config.yaml
model: "multi-label audio tagger"
dataset: "drum patterns on synthesised drum kits"
train_examples: 26041
noise_aug: 0.002
n_mels: 40
hop_length: 160
input: "log_mel"
spec_augment: true
win_length: 512
arch: "crnn"
norm: "batchnorm"
activation: "relu"
depths: [1, 2, 1]
kernel_size: 5
stem: "single"
widths: [128, 128, 128]
rnn_width: 128
rnn: "gru"
bidirectional: true
rnn_residual: true
rnn_layers: 4
num_labels: 33
optimizer: "adamw"
lr: 0.0025
beta1: 0.95
beta2: 0.999
eps: 1e-06
grad_clip: 0.5
steps: 3900
batch_size: 256
epochs: 38.3
lr_schedule: "cosine"
final_lr_fraction: 0
warmup_steps: 780
weight_decay: 0.2
Rows from block 4, named by matrix and row number. Each number is 500 + 25 x the weight over its row's rms, rounded and kept within 0 to 999. All counts start at 0. Numbers have three digits each. After the name is the row's rms in percent of the matrix's.
# weight_ih_l0: GRU input weights (gates r, z, n stacked) (model.rnn.0.rnn.weight_ih_l0, 384x128), inputs 0-127
weight_ih_l0.3 105:471491503509480518488480496504494522492557514499472471500472484509499454525497498514523509477504525529435544478482539485513525525533518477470458534528445534506469509507567518511461495521484517505498497536469486530529496507532525513505518502479478513470482458498472443527462490511513487449511469524516501511476532519515528486463488505474470515489461484517520538473493479489519524493533
weight_ih_l0.4 115:517493467507471478553477464485472488482511522504510544540541533474488495467525508468509485494474516477487516540479468469507486461500495526527524474517498488497496478480471535473477509484524504456539531496493500513523520518520515528505504499542527479480482549428465558527517499539510485500527504523496471515486517522536504498535518510471528461553469475505485486528478461471500498507491
weight_ih_l0.5 104:544498494502504478487483464555505496504533487482505526493529505529526512459472497468495471448486497524492539561474518486500443470511457477518495495534532499482501528511524514519495529470553488545499462440479532532478504492462499486508482506520535505494499470505486488510483478479462490537462517503505500476510521521453479485488502497491538522527519526483533486543516507500506551520464
weight_ih_l0.6 127:487514509481564467487486484494483501549488503495506532492460481542494470480473517507475508510448476482582466518473524524516474494482508504494502537466574487509467450473487474506504491501500517524473508529516514516463455495501495489489523508521479533500480530503487504459489502510490533483514503439500499441536493506504494524527516523480494519517519490493532475483466504520505543535479
weight_ih_l0.7 105:519513504517501512529482534499429463522464475511502517509482498507514497467467529499487536528438500484521486535472504470500493452487508508527454514499529489484517511501497451503535508503509550510471514510507508477493486533441424473507525489518512502517468507453517543448499500524468527478493480495492511505514507469468461536515543523507516501502497511508509518531484546510518527529495
weight_ih_l0.8 115:514523538490495452499469464557476563497495551541496487463522496519522520488502475498450494486480482542510497499487500542476517494498479535512508486491523432516538558521499512513477501530514513525463496511529525511533508489496519488488489548471519517516480507461492497464507467463504482513469526488491505513494467541473503529515470450481537502524475517480513466534507515496477514482505
weight_ih_l0.9 108:523543499502532535520515467488512491553529470510491517489466516511446495487438504461521535494486504511532480536495497436491493488498511516499461512474511501519468460452503513526500517494504444505487485491446484472507480503492518503526503520505461492526503481499495473459528557526486541526535470480540483460506528500501494474508498524488502534480502468500520453476504465535500535503500
weight_ih_l0.10 122:507458489462483511480446529525460522506537481461482497499481553493513500541484534514489482457483483512455534539510509503478509464504517504550520519492508504440551532487489524497506485482524533481516510497483521524511482544478465518515495520509541467510478481456479506487471485489506515499547488485482523478480457488540490517495524495527514489468492571481483488523517528486472489480478
weight_ih_l0.11 118:536521487477489463491445545483483460521498484535501506512521505490514507493502496543534480530487484488481499580524526493468542509502536497542497535511506445491529500485499487493555514516557468508524535508455499489509481536490456517452522498494535468507507482474489506485497509511500484519456513511519486470470489449518490518457522510535500496492494492481485505477531506500468552506492
weight_ih_l0.12 099:505506511503516502499495465496540524503575501513534507510475473511496509522489512498492517449499444494466489456507560508498456490531501465481506507489476522493487491477533462501511531512488453520507507504523497507517458468527551496525519465538456487494505500487495481462465475505522480467514512479523445477464537493581526491492457522522494511459504494521518504506487482497507486516500
weight_ih_l0.13 101:500509469511501521461529501525546446546518507526539510513490487500505507459524492492537464486456516463501500502503499490514513470481540515520465538488474465500512467508482515540510471501516502529480528505466499511471542516451464508469518521496506501502505522482503458446482547563519537497545513478520508496493501482524466545513459527494513498488532482464476479496503478511472492460483
weight_ih_l0.14 100:524513520474534496508479530482494453507487518520508549532521516511500493474502505494508497511468527488537497463526475487519447532459500507470496456521493470522497483450539524495519473492531464502499490512486482536433531502503466508498524512509487503517491548490487559473512496512494536505514479464520496459487536553508524528527505497539520502493548469468502453489482482521519502538465
weight_ih_l0.15 104:492548483482539501493471484492496501527458483541532501505480523492492495484502463471506521477511543507533490535526484491535484501477507488462459468510504519514497485475447499513562521492493469525499497505493490506483495508513476473490537526545475483495500503498556562495514514525489557490501425439536537485507507470493536523509497503509483490496467495481498493521523462507453510519468
weight_ih_l0.16 127:484517523515526473503545458468515477511511527519497517534498492489528524496519493503483511500481521491513470508515489451545464493496453523479490466517498478515475447482513507513508528495487506501504464507533501490473523439520500458519495505523484533528502505530575525447498529531547525472510492473514493493487502467540494522511444546490535482511499481521529499539493450523489480472483
weight_ih_l0.17 101:493507476480532489522499424493477511492521478510517528532493496493502479485512540485537517501479522504485482549477522451468442498514432543553507512490526530484509501479505508524475514479532493480493488489486486497493545469478492437477532489560516505495477512526496484469483508511465497518534486489504494504523520506509480499509527491464537508494498521503519453556528454513536491520505
weight_ih_l0.18 104:509503503454528519551511495504502515544502501504493499495520520494519542463518483499537464520478487555502520498507533485489487463507497522525492504512497484523518558566479521527508534473557513473471480463491496507541505512435518504458482468473479518522499502481473497463490509498487480514482486516464509489493483524480476485492500545492516449503490520510524486536472457528530564525505
weight_ih_l0.19 124:493552564478504511481474489479492498491482500523496437493490540477437524521490508459489479455498512484507574482471508491495493506462508472497472477508494534525518501464483511515503467543480510505490510521490535508508515518537466519499534540529480462537490483480406517518500501527474471468508506473505503458522498510505539538513508495498471501519494511487489498494513477505489502525485
weight_ih_l0.20 120:472510480493526479495490489491514478513523477487525509523508486505540445511475499494515499452537498545497470477530467493471543494548517499491508523527497503421532496528478502469484474473479488521500465493487508518502517497552497525502523495503503550508496475501500497521428455532573486488519499543469514525468466489534507490491506482493485493483468513526495486542497475514497506464543
weight_ih_l0.21 100:513549502479557518515541508468492518575522480461507467510485524512488526463504504497508500519488487489568491479486493458503482501489496504499502503510498478541479483512507515533506488495580520529514464494472493514474495513503493484499526486488463468523513524476466470471499470478484534477497499485512462480545522499463478498542525507454528501527565508483478498477466484511529510526491
weight_ih_l0.22 124:535567525478510503528473485528518483496508480539532495479505541512499520493482453539526499454498511482484493526528493451487498527477492531494503557502500457540460500510526464527490469552538423531531486531495526495493505514493508523501466515482496518506491515475482523468533527456494478487482491497497513497482485491492540458500494504525490513490503465482544476485514502515537542487494
weight_ih_l0.23 117:529497512503508514490497498456504486481489471483501475469498508521500507467469511538533501444489467561438469494505516473540508479520539544473480547504494523498504488496486519539511496496509487496544439473475490510542484466486558524472464467474501546516503529502526495499486519537511475541507474483474503467533467486539511475513478522483466524487489485508516472512519517492502524518529
weight_ih_l0.24 100:492489434473485533470507493533471512534562478498468494489514504427512501448523464521502506516491522495566526507524482487536465530521488516496525515509472507495525525520520557518459494472488495455493475495454509503496492471522530506535539499510481505470487532490506489500504533514538523515530487486511520489489490501495496489515487493501557484499530486527453498506492500515501477435496
weight_ih_l0.25 118:563533466442511477494455500514484462500465472523499517489533512522503487473516505490530486478514498503541461496477526495479479512502483532507552452511520467525514500516483494486491524465474473554515529454499509505487512491483464515481497508481525506492538506525459491517532482471500505569515542515520481492489513511438460527489466460517526507522481482469491483501525501510487528502471
weight_ih_l0.26 101:496536490491547504505476482486469495529499434487494489485477529491461514463499533530506514509454476538527531522485503503498497433488491490530512504469513510495511519493475539525485512501529541497473528499484498500504474488445458465481544466508522516517465536451493501463470494521488497502522463475508498496521501499551522505539542480464553471503502527461537496469502511528497483505506
weight_ih_l0.27 096:490469457502523501507500479464496498510532499493499554526518497489544513524486498509513459460498484518476507503542518509540475519499518498494490495529461507516539489479521494497507516498515483478534507474502515528445513528518526505512513493478561451473497518454483491481498491505561508576464511477515458508436520516476515508446495471519501490505481521470462476494488485482491495531452
weight_ih_l0.28 130:517509473516521484501483460506543520492527518515495515507479479501540512510491529502515524496501505493537481523495504487517423524547450499462498479499531492537493502506538500502447522465481480493494479485552505524478482433500564465527508506498490498489504519496535490492486482481538504509474472485524501492477538481472506470478433440492527520511480499481481506540512505513501501502442
weight_ih_l0.29 118:486477466460482456508472548521453495525491506532519525499535469500535481496496560501455485528525525496503518502525486562481533529496537471465489522538511475448523555523467467465525471465459497475508510525489478485534491520527486497477493479490501534507517494492532496505502448525491490533514510512485512486511494479489514490506487500533471542461508500510476459496499534507491527475512
weight_ih_l0.30 121:510484495481488477521441499497508467489521525509528512544512517523509431495485472495517516482488549513546439548502532451442479481517486512532484513572508477488465507465494508504496491473509478513497504486481491559513473520491537504508504473477525524465482503505486553507530501462495488499503509487502550518494530539482505467500512503468507524520510501508470486518524467473472496520484
weight_ih_l0.31 102:485511501465492503503477506496504518515493474492512479482466495524505506435504536512529528495479457481498474507436500486498467482458481520510512509441537484489542464509509522506499522478512541527496518516511538511477540468469491469493497490475528519541508502506482486468494522475459479542509542486525475497571483517531448513478522487484519530528535550491536482469486500530505520495501
weight_ih_l0.32 118:547484492494523475492440447491504499500507549497504511518540476526480515486491442466510506500482514505489525550512505469517501477534491577551513489509531526534528491522544467497470503507479509464456516500468478482540505478478547481492505490492530500474496503515476482488478489468502483481479536484511454494509515486468477502525519490509515488502459518501501467555531456504524514502501
weight_ih_l0.33 099:540517494462474512470456532522479535520500535507493522495506516525526492492486500525477497504445481484485492501482522584452488486515530492447524512520522466503505538499518473509519563527482490533483463493527509505507485518442506525508517505444505538509452489479471511463515490485526481525493471469477511448488507506529481509504445511498486495518497532493520521524507530510499524512499
weight_ih_l0.34 097:517496486436533447452441485521458500501515540546533495514496486497478491510498476481467506474537495514506554534497517515479494518515497467476510547490512459475505530496481493494513545468487432510496534494486548499518488522515508473471537520493509460471486490491460525530497458506476475490490523521536503477488502504471509538512507500512472501500497498542530471517541515490478494474510
weight_ih_l0.35 125:452495465509503501525527484489504502531519444471498510536464492482536484520477528483517528474534452481499480514526476475475490516535484462538470476505483503485529463500507510467481522495530507504521503511478531532456493490545526484552502516446500518504483437510495503547516506513532495509500482506490473535451507569488514468502548491467502494493488520547507506506496493523526486471504
weight_ih_l0.36 109:479489457514545464492502530481503478494476469485482492510494499518495525495482494534478483459512448547493523405514522493507509459548515437512525471489477483479496540543437472501511464510523497511495499484528472495548437525505488517484523468518473506507502500486492493513499502520525515516500493528504467525492529519539483487501543496524468494485491492501517545506486507494483528482503
weight_ih_l0.37 137:465481482500495525485551463501509477495505496504520510567502508451529481533538478499491513488529509533503456493551491481534491494522476510493490479493428525547521480527504543465475510486531513514513472510491479547486506471524502468492533489441497480499528476466554495508513519507499530485497475520527482496475527557466529493499497473455493503504512487523487510525463485478478489509476
weight_ih_l0.38 110:490499511529506510509505461511515551500548491497479533496458524502496501520523529482498520494499480531493514482504480515510444507519462493475510481491504512505493526509484506497473500509504503537496468479575496495552490421510574463538525492496479487522500505487508477466492491477502517506483447492512505531476563483525515489502445455531462516503487486528506505510551513478517502527510
weight_ih_l0.39 128:502488472483511495512477485480514468512511464487468506506554479507501502478517507517504444517469498524501493553509499490464532481471511486554479552534552485476497514498482502532533513488533494483502488494468473518533465539469481526477490503516539538496518497505488511475486493513475488519486477506454506463519477491509459486508535570459507476458468553513515468532507485506478522523540
weight_ih_l0.40 119:487545494473502493527500479482516498538499500521573495518476503515502505470491491454511533502489505500489498486458535484525429484470456531528533464490526479523469504483474501484462483456547505526481496503508534497483547438507519505516478471503505503534486509476499530496490477468471469489506519501500516512539461506530521494506467461475497514510513512448492452507520507545504521499459
weight_ih_l0.41 103:480489501504506500501503500557510499473514551493513513518510516465527492531516494477487508504483475501460478532466517518517506469507529510454487523502451537467537467471501446497494501512493483470508461539488534483509552523490515515502526510504469444482472494472524514485506491538498543520490523471500526472482527476544530478450478558464484513476453524493475496519517474470483519511468
weight_ih_l0.42 099:522500448499542521482454499457474515506480469440514493541545498527514521464522504488529487488494470504483461473481501493499476522450516512500504508553486522468532527447532528479524504485489562476494480519487500532518493503495457503531514459503509492505475519528446529480466503510498507523512483473466471494514500547518482523537514555501515529518501525476505486483479512484532493515492
weight_ih_l0.43 104:480479494472536509509497503489500543493542486471460500464496494493493476510498491532494465498533467513474485510515527515448549520514508461530480526482483453475476548526526512498496498498503458511524480525503501464537465510484496565469530487513457531487500477486489503504509480450498494463458493540539504529507496498492476449516502546518484454503513470523540533511504503527498522467531
weight_ih_l0.44 101:521508495493494479500525501527501493546520477459501510493485575472472552538493465493519502489480481520508518515494490514538487492485496461522529483491498473508492532518509534491515494524540544516490533517498510505478483492475492501506476483526529463542506533453482463472498516497477444511538497486498505475501491486554496483543515453486540468535516536470505528493496555507475496460447
weight_ih_l0.45 130:483493526543513482480495478513502489505538510467482511524497482475511481561462480496474502489527503484506485480510490509481523516538491508506505475527392551492542524497507497485475462511445516461491506530510470521518497486565523476515534476509502477509519500526467505521467490470532528486472516502504494517486532521515533498473514471535487554484494486512466504480470483464481477489493
weight_ih_l0.46 100:485530497497541549498522492473509513520526490539506474491511514542505498493526505482480508460479448471499512479496530495527509453523523492505505474481480493493473517521470504508489513503508491520515542518500535488546462476502503490528500495559465501533503501456469471491467521549519465504525541500549481520473506504496439513519486461497476509466488478531530549511457543505465487457511
weight_ih_l0.47 130:507510471495458495491490498523484490488520501522502540497502477473517481512536531522464531536480569477550481497493501500515479510486486499495524514446500490491471485466525542486477520485435526486462483501512484499463540488497513485532511507498490512508506531527525508461478501489503530510544452481499542486507539496517523486479484454537533555515541455472448482487492527502500465474496
weight_ih_l0.48 108:503479482491532506506470474489472505498502492515496531493490518504520481500496523476456502517506520486569491510531491478492479519497444509500538522507507473478472458456513434514521526505508467483490452481502493465454459497483481500530490490523484572490501511502540536503518543517519532490531514490506538495497508473507527502535522535486530525501470475514536467541490458531494551486488
weight_ih_l0.49 107:475530497478506537494472516486457499525490510491500451508457532473504553528512517481502523497510518497509526535515488482516463522488488488541503472480491541535511486484464483494509541521536503483509489493469503474553472509534474480496529497522464452534491539468487550465506501492467487513544475444509498516528502520552532510505525509483551487491503532511517500523456477546495477492495
weight_ih_l0.50 143:517469478478483498529498494531479406506495506490502543523491529483571514488504526462479480520501455497506491505507483500499491502511493497497499509504483507510490491501499505508529531494535476521526497503508469517487470555458496517504508466521462507484499514462537522497550503503463504499516494516516502517490492539454473486537500534434549480501540523534520464555454478502504505509471
weight_ih_l0.51 112:441495462505506497515487515539498483503557490483484510480484454469501499515500502497478492466534490522530508466502502507496516512552498484474531510485504487500465548537490500498468494509468465477495459543519483492554461484504581506518519493504469549499540521501506507498517511509515512506543487503496482483486537494531556489522447489531509514504521428505499486511518501528488497476528